config.yaml
model: "encoder-decoder image transcriber"
image_size: 48
translate: 0.12
tokenizer: "char"
encoder_norm: "groupnorm"
fusion: "cross_attention"
decoder_norm: "layernorm"
decoder_fused_qkv: false
decoder_tie_embeddings: true
beta2: 0.95
max_precond_dim: 1024
adamw_lr_other_params: 0.0011
grad_clip: 1.0
warmup_steps: 300
weight_decay: 0.2
Rows from block 9 of the image encoder, named by matrix and row number. Rows with one number belong to one channel. Each number is 128 + 24 x the weight over its row's rms, rounded and kept within 0 to 255. All counts start at 0. After the name is the row's rms in percent of the matrix's.
# convs1: grouped (8 groups) 3x3 conv, stride 2 (encoder.blocks.9.convs.1.weight, 384x48x3x3, standardized in use), inputs within the group 36-47, a 3x3 kernel for each
# convs2: expand pointwise conv (encoder.blocks.9.convs.2.weight, 768x384x1x1, standardized in use, transposed), outputs 330-439
convs1.118 094 [142 130 132 139 127 152 122 120 123 133 117 119 174 138 111 139  98 137 121 126 150  99 126 102 111 150 109 125 162 106 160 163 143 170 162  36 159 172 137 174 130 143 139 145 131 100 107 104 107 135 122 112 142 110 147 115 109 132 112 137 128 129  85 127 149  87 175 108 127 144 136  99 106 142 113 111 113 158 107 124 104 131  89 113 123 133 116 127 117 108 113 100 128  72 134 119 112 112 116 133 120  95  97 136 131 120 120 132]
convs2.118 101 [127 140 134 124 103 138 107 112 167 119 117  91 135  71 133 147 128  92 107 117 130 156 116  86 139 146 155 151 141 160  89 139 137 139 136 148 130 107 105 132 127 150 116 117 110 117 129 111 124 188  88 162 112 143 103 135 152  85 129 152 154 140 101 149 132 116 114 130 120  84  77 151 172 108 153 149  96 105 172 155  97 183 119 144 103 127 175 126 109 129  96  88 114 131 137 106 122 149 168 134 132 100 108 104  88 115 155  89 125  81]
convs1.119 108 [167 153 113 152 123 127 157 152 149 111 110 124 149 132 124 125 136 144 147 100 108 180 145  90 136 151 114 156 140 141 150 124 142 177 121 191 129 117 144 112 131 122  93 112 137 142 117  85 181 108  94 171 198 136 136  96 112 174 133 131 190 136  91 130 104 140  75 114 102  94 145 143 142 118 131 123 136 118 146 167 130 119 155 144 143 118 157 124 137 129 159 119 102 177 131 124 161 174 166 155 122 145 143 130 147 153 129 158]
convs2.119 115 [ 79 112 150  85 124 185 142 104 134  95 150 101 124 151 132 124 135 147 103 125 182 125 115 118 158 119 130 132  89 131 147 138 127 108 138 118 108  96 107 120 153  78 150 118 150 176 107 190 140 110 125 153 142 139  83 137 105 113 149 133 113 123  89 137 114 132 120 155 152 137 132 164 135 115 136 127 108 106 110 146  97 138 157 136 113 136 133 108  95 149 100 126 153 101 155 107 140 129 111  90 105 100 158 122 170  84 138 161 119 108]
convs1.120 093 [152 139 133 113 142 181 141  98  94 131 146 112 104 129 155 146 115 106 102 128 164 101 159 143 139 131 134 136 127 162  99 109 108 115 133 143 136 110 123 133 131 112 135 107 135 133 122 126 108 112 150 136 162 135  85 155 126 112 124 152 120 135 150  96 102 129 157 152 124 126 111 143 126 140 132 106  94 134 113 143 117 166 127 115 150 103 132 136  90  84 128 140 189 121 114 117  93 104  94 114 147 156 131 147 147 124 128  97]
convs2.120 093 [134 119 123 154 155 172 147 120 136 136 169  94 148 114 136 166 162 114 122 117 163 121 172 136 118 152 121 116 139 108 155 177 137 126 121 148  96 154 132 154 152  85 157 142 153 159  78 117 133 150 156 132 114 118 132 141 127  89 113 147 125 138 141 130 175 137 148 105 101 140  98 114 126 136 153 145 157 106 147 134 128 107 102 134 127 178 117  82 124 165 174  99 129 109 124  95 142 140 170  78 111 127 153 123 124 114 117 111 132 162]
convs1.121 100 [172 151 109 120 146 116  93 120 114 114 180 146 124 153 109 106 114 124 109 127 148 133 124 106 110 147 141  93  83 129  92 115 132 128 118 151 135 115 116 138 111 110 162 154 129 156 144 144 157 124 151 133 113  94 138 160 142 138 147 115 141 130 132 136  85 108 128 137 114 165  68 112 153 147 115 124 143 122  39  93  96 140 149 155 177 174 136 140 135 132 167 164 176 153 124 141  95  81 122 118 129 158 144 153 111 113 150  88]
convs2.121 089 [150 118 129 168 109 120 155 120 111 150 113  91 164 103 118 146 153 155  94 130 138 151 110 141  93 134 124 133 143 117 129 164 152 116 116 183  99 140  85 141 125 141  92 150 108  95 170 139 153 117 147 139 135 156 150 150 120  89  97 130 151 126 144 178 175 132 135 104 150 158  93  46 113 145 155  83 101 172 120 126 191 119 163 122  86  98 156 157 181 121 123 116 170  84 105 141 133 129 138  99 123 147 133 109 203 145 143  84 100 106]
convs1.122 095 [138 115 127 117 140 147 136 140 126 126  59 129 141 128 152 170 150 158 147 131 172  92 121 137 152 103 127 108 131 119  89 149 131 173 137 225 142 101 125 142 131 123 158 150 138 108  88 146 126  99 127 161 125 138 102 132 152 119 117 131 120  98 136  85 113 139 137  75 136 133 159 148 194  94 142 125 125 127 112 112 102 154 125  96 131 143  84 121 108  88 133 113 132 143  97 124 185 121 119 116 136 135 113 156 126 135 134 112]
convs2.122 102 [151  99 132  87 126 168 133 118  95 134 107 157 147 119 116 115 149 144 136 164 131 141  93 165 153  99 120 126 160 121  82 130  88 147 128 158 110 138 143 153 164 128 169 120 110 129 159 141 130 112 148 121 135 135 147 120 103 121 100 123  97 115 143  88 157  75 159 127 140 146 129 140 148 136 157 135 141  77 130 119 133 107 134 118 133 149  90 110 161 161  90 175 149 133 104 127 120 119 127  89 164 137 120 143 127 145 182 172  95 155]
convs1.123 097 [149 125  82 162 132 101 122 142 146 103 127 123 115  99 127 121 133 108 130 111 124 122 123 150 109 126 170 158 139 122 151 118 184 160 186 142 119 107 136 136 128  90 120 120  95 156  64  99 136 168 122 132 118 132  97 106 110 103 121 139 117 103 142 163 125 166 122 127 181 217 142 173 163 147 103 177 113 121 137 128 121 107 104 148 175 134 126 115 123 119 131 140 118 158 154  80 176 113 165 125 116  92 159 140 138 121 134 150]
convs2.123 104 [100 134 108 125  87 165 133 127  84  94 115 135 117 103  86 147 138 116 145  88 144 127 121 107 130 182 123 136 150 133  73 131 121 146 133 133 115 135 124 117 149  73 141 127 129 185 120 160 130 115 148 135 138 141 156 140 171 135 136 132 151 172 100 155 119 114 104 106 120  84 130 157 144 170 128 126 157 136 124 172 110  86  95 104 142 117 132 118 147 127 124 131 135 102 120 127 125 127 117 117 108 112 132 127 140 151 115 127 102 123]
convs1.124 093 [131 144 178 159 149 158 150 106 136 122 109 153 147 133 144 117 107 140 111  96 139 117 126 103 133 102 118 144 114  82 157 188 108 168 142 168 138 126 112 113 131 126 128 155 120 144 117 113 145 134 107 136 119 129 141 129 120 149 131 153  74  77 120 124 120 141 167 176 159 192 189 140 139 126 132 106 128 108 101 113 142 124  94 104 111 150 115 113 132 107 143 127 127 144 121 123 172 132  85 127 116 112  86 138 125 116  96 106]
convs2.124 110 [ 94 152 112 108 126 138 124 126 128 123 112 102 118 119  99 154 108  99 129 149 148 102 118 135 120 165 114  91  87 118  78 116 139 146 136 160 113 119 133  87 108 164 153 115  82 164 125 103 136 145 123 125 112 140 151 125 117 134 110 121 113 125 106 146 100 104  76 103 174 160 155 126 182 110 151 129 143 147 129 127 126  99 118  92 124 143 150 140 134 116 116 156 130 190  94 132  79 129 134 116 141 123 126 111  87 119 178 110  69 123]
convs1.125 100 [120 125 106 112 100 122 114 122 114  88 125 161 148 130 129 148 132 123 153 158 129  97 116 116 113 127  95 128 135 141 122 134  99 105 144  91 148 135 141 141 173 132 112 117 131  83 133 108  85 123 143 107  87  95 147 135 134 103 113 127 105 141 124 122 197 115 123 125 138 111 116 116 138 133 130 114 129 118 113 109 100 133 166  90  99 118 154 135 129 149  51  91 130  96 131 132 130 121 102 132 133 138  84 120 125 123 139 112]
convs2.125 091 [144 126 120 127 131 110 120 125 117 130  96 129 101 158 133  98 135 128  89  92  73 124 108 146 131 117  93 119 152 178 122  71 163 121 140 139 126 106 100 133 106 151 172 170 156 116  96 118 121 149 161 173 116 158  98 104 118 135 163 121 141 157 108 117 137 141 191 122 149 166 131 131 111 101 118 116 171 138 132  85 139 139 140 116  84 128 120 133 107 119 128 121 146 159 131 131 110 116 101 160 139 122 166 130 135  95 130 114 140 118]
convs1.126 090 [137 100 128 126 141 132 114  95 139 140 148 126 129 163 109 143 109 175 127 120 114 103 107 110 147 127 159 106  96 135 117 106 105 151 170  49 147  98 145 160 173  90 134 101 106 156 122 149 125 155  97 119 136 158 175 109 116 131 150  84 142 116 171 116 117 107 198 154 125 167 150 144 128 175 141 148 126 140 106 144  95 142 140 118  91 138  94  97  81 129 131 116 139 122 106 110 148  97 159 120 144 113 121 122 115 128 141 103]
convs2.126 096 [128 114 127 137 146 119 150  96 126 126 130  87 135 108 107 162 140 115 114  94 133 155 150 151 142 175 117 121 115 141 100 131 121 102 106 134  82 142 107 118 108 159 113 138 122  99 179 155 140 158 129 114 137 121  85 116 153 137 135 149 158 120 133 140 132 169  92 131 161  42 152 120 125 125 128 102 126  96 142 110 111  95 138 100 102 136 176 138 150 125 152 129 138 111 114 119 140 148 153 121 146 109 128 106 149 113 122  89 135 153]
convs1.127 087 [118 152 155 115 135  82 118  99 131 128 148  93  96 129 122 134 106 141 165 111 112 109 148 122 108  70 114 139 175 127 159 119 157 185 136 126 123 135 120 100 131 108 112 146 111 130 117 108 137  92 142 110  97 176 139 141 140  90 110 113  98 104 149  95 132 111 172 123  97 128 140 134 139 121  87 104 113 119 150  69 150 171 138  97  77 140 100 122 122 151 127 122  96 165 146 143 100  89 155 175 116 118 112 110 118  94 101 121]
convs2.127 102 [135 108 133  81 121 119 171 138 147 103 167 123 138 150 102 115 126 143  93 110 134 132 135 124 110 157 117 134 182 113 157 135 135 123 129 104  93 118 147 148 131 112 127  90 128 140 100 141 130 171 128 149 133 177 100 103 180 149 123 137 146 116 115  94 126  92 174 133 117 121 150  95 113 152 107 119 157  98 130  73 104 128 104 121 149 151 136 144 133 127 146 102 104 151 116 122 132 124 151 159 125 109 132 135 158 103 132 178 104 106]
convs1.128 082 [146 110 116 134 157 115 112 144 146 129 124 135 124 122 133  94 142 119 135 127 115  91 130 132  92 112 127 119 159 142 112 126 160 184 201 172 144 117 122 168 140 115 115 152 123 131  75 139 143  93 125 110  92 135 123 115 132 110 139 143 145 154 103 112  97 143 190 128 114 107 131 167 113  98 160 120 119 130  73 102 117 153 143 109 133 117 144 146 122 107 166 114 130 126 112 143 144  90 126 151 137  85  93 139 104 127 116 121]
convs2.128 098 [142 134 129  79 105 113 135 176 132 126 133  78 121 130 102 146 116 114 139 135 121 149 140 157 121 156 120 107 168 111 132 125 125 112 143 109 166 106  99 139 132 133  72 145 123 111 113 131 129 135 126  81  98 131 161 144 126 144 109 160 167 134 117 141 124 119  87 127 201 165 130  87 141 151  99  94 143 145 145 125  98 113 148 130 159 181  97  90 163  97 144 155 118  95 108 166 124 149 110  85 152 139 151 125 134 120 151 137  95 146]
convs1.129 088 [121 116 138 142 142 139 149 151  83 144 136 135 131 121 148 119 156 168 106 134  97  63 100 126 193 120 155 185 171  83 105 137 166 103 150 121 143 112  97 124 125  68 106 119  80 119 135 155 140 166 132 155 162 158 100 125 121 112 106 127 165 130 135 149 153 102 174 176 160 119 122 145 111 167 129 101 117 122 100 141 132 106  93 117 110 111 143 122 136 162 120 189 135 108 106 165 111 195 117  88  98 132 112 108 122 176 122 197]
convs2.129 086 [151 115 112  86 148 100 146 167 104  78 171 141 128 107 130 157 141 123 167 125 139 149  98  91 119 159 120 110 134 123 136 137 120 124 112 141 148 133 123 107 180 156 151 110 120 138 118 147 113 121 123 180  87 112 111 127 157 142 116 146 131 130 149 111 112 151  94 131 116 119 131 154 151 125 171  99 165  93 131 121 122 144  91 140 103  92 178 143 115 119  94 125 127 132 144 123  98 105 116 117 174 187 112 110 119 135 142 184 116 119]
convs1.130 101 [104 129  99 129 110 148 136 164 149 112 121 129 107 127 144 114 146 146 109 128 153 101 115 157  85 190 163 144 132 122 151 107 129 141 119 126 149 151 109 120 127 126  95 105 116 109 108 171  98 140 165 111 192 151 129 107 167 106 136 143 152 174 141 121  94 149  91 111 131 159  74 104 105 108 135 120 122 165 117 136 117 146  89 107 143 133 109 107 118 136 110  95 166 103 128 158  92 146 112 117 106 122 104 130 138 121 176 142]
convs2.130 097 [142 121 101 148 162 169 146 134 137 113 115 130 110 149 120 138 126 120 139 141 171 129 159  96 109 141 139 158 148 104 101 143 121 147 115 125 137 141 149 143 126 144 182 128 116 147 161 138 138 147 124 100 110 130 121  91 153 129 142 131 148 120 125 111 179 107 126 129 135 130 172 143 136 128 114 118 136 102 178 101 115  93  91 122 144 173 184 146 137 174 130 111 147 119 120 143 154 133 139 119 129 114 141 118 138 140 112 155 158 163]
convs1.131 083 [147 119 143 120 132 105 114 111  97 117 142 126 110 155 116 122 123 114  99 149 134 116 143 139 109  84 100 168 115 130 140 145 118 168 129 158 118  98 114 106 128 132 121 132 117 110 118 115 121 124 151  96 111 145 150 131 134 136 130 100 122 139 107 147 144 101 116  77  86 125 196 165 136 122 112 138 118  77 109 117 118 140 102  73  96 130 147 130 147 145  83 129 135 117 180 110 104 111 146 109 171 118 116 128 149  93 112 139]
convs2.131 097 [101 122 144 132  77 155 128 148 139 122 122 135 133  80 119 108 138 119 125 105  88 117 106 187 145 174 109 111 132  98 148 139 100 121 100 102 143 121 143 106 132 112 133  98 124 103 141 109 133 101 136 103 112 132 115 133 122 142 137 126 154 155 124 142 137  82 102 116 119 110 150 208 115 156 160 144 111 136  80 155 129 166 109 142 161 109 138 133 143 158 141 140 116 135 169 120  99 108 131 119 159 121 134 145 159 153 114 150  61 113]
convs1.132 093 [142 100 116 143 124 127 140 100 131 123  76 163 140 156 121 138 143 117 140 123 129 128 111  93 130 122 115 135 186 105 178 163 127 126 170  84  70 144 127 130 146 155 149 120 128 161 102 147 116 116 119 138 151  74 103  81 119 129 137 100 102 177 105 159 151 107 134  94 104 195 128 106 125 132 106 119 129 106 124 140 138 129  98 101 132 104  59 139 121 154 110  92 139 156 104 119  78  99 127 117 110  73 133 110 117 110 151 132]
convs2.132 098 [131 129 143 128 152 118 132 105 165 126 112 129 160 100 120 115 134 111 134 147  64 122 130 130  96 153 142 115 186 113 131 144  91 137 124 144 152 133 150 119 122 118 136 151 111 135 124 123 133 104 113 117 151 140 150 115 169  97 149 125 123 140 132 121  95 154  62 135 112  77 127 180 145  75  95 152 149 150 139  95 170 162  85 134  94 154 135 135 124 161 142 117 114 159 107  82 122 115 122 114 165 118 148 105 108 129 140 152 142 130]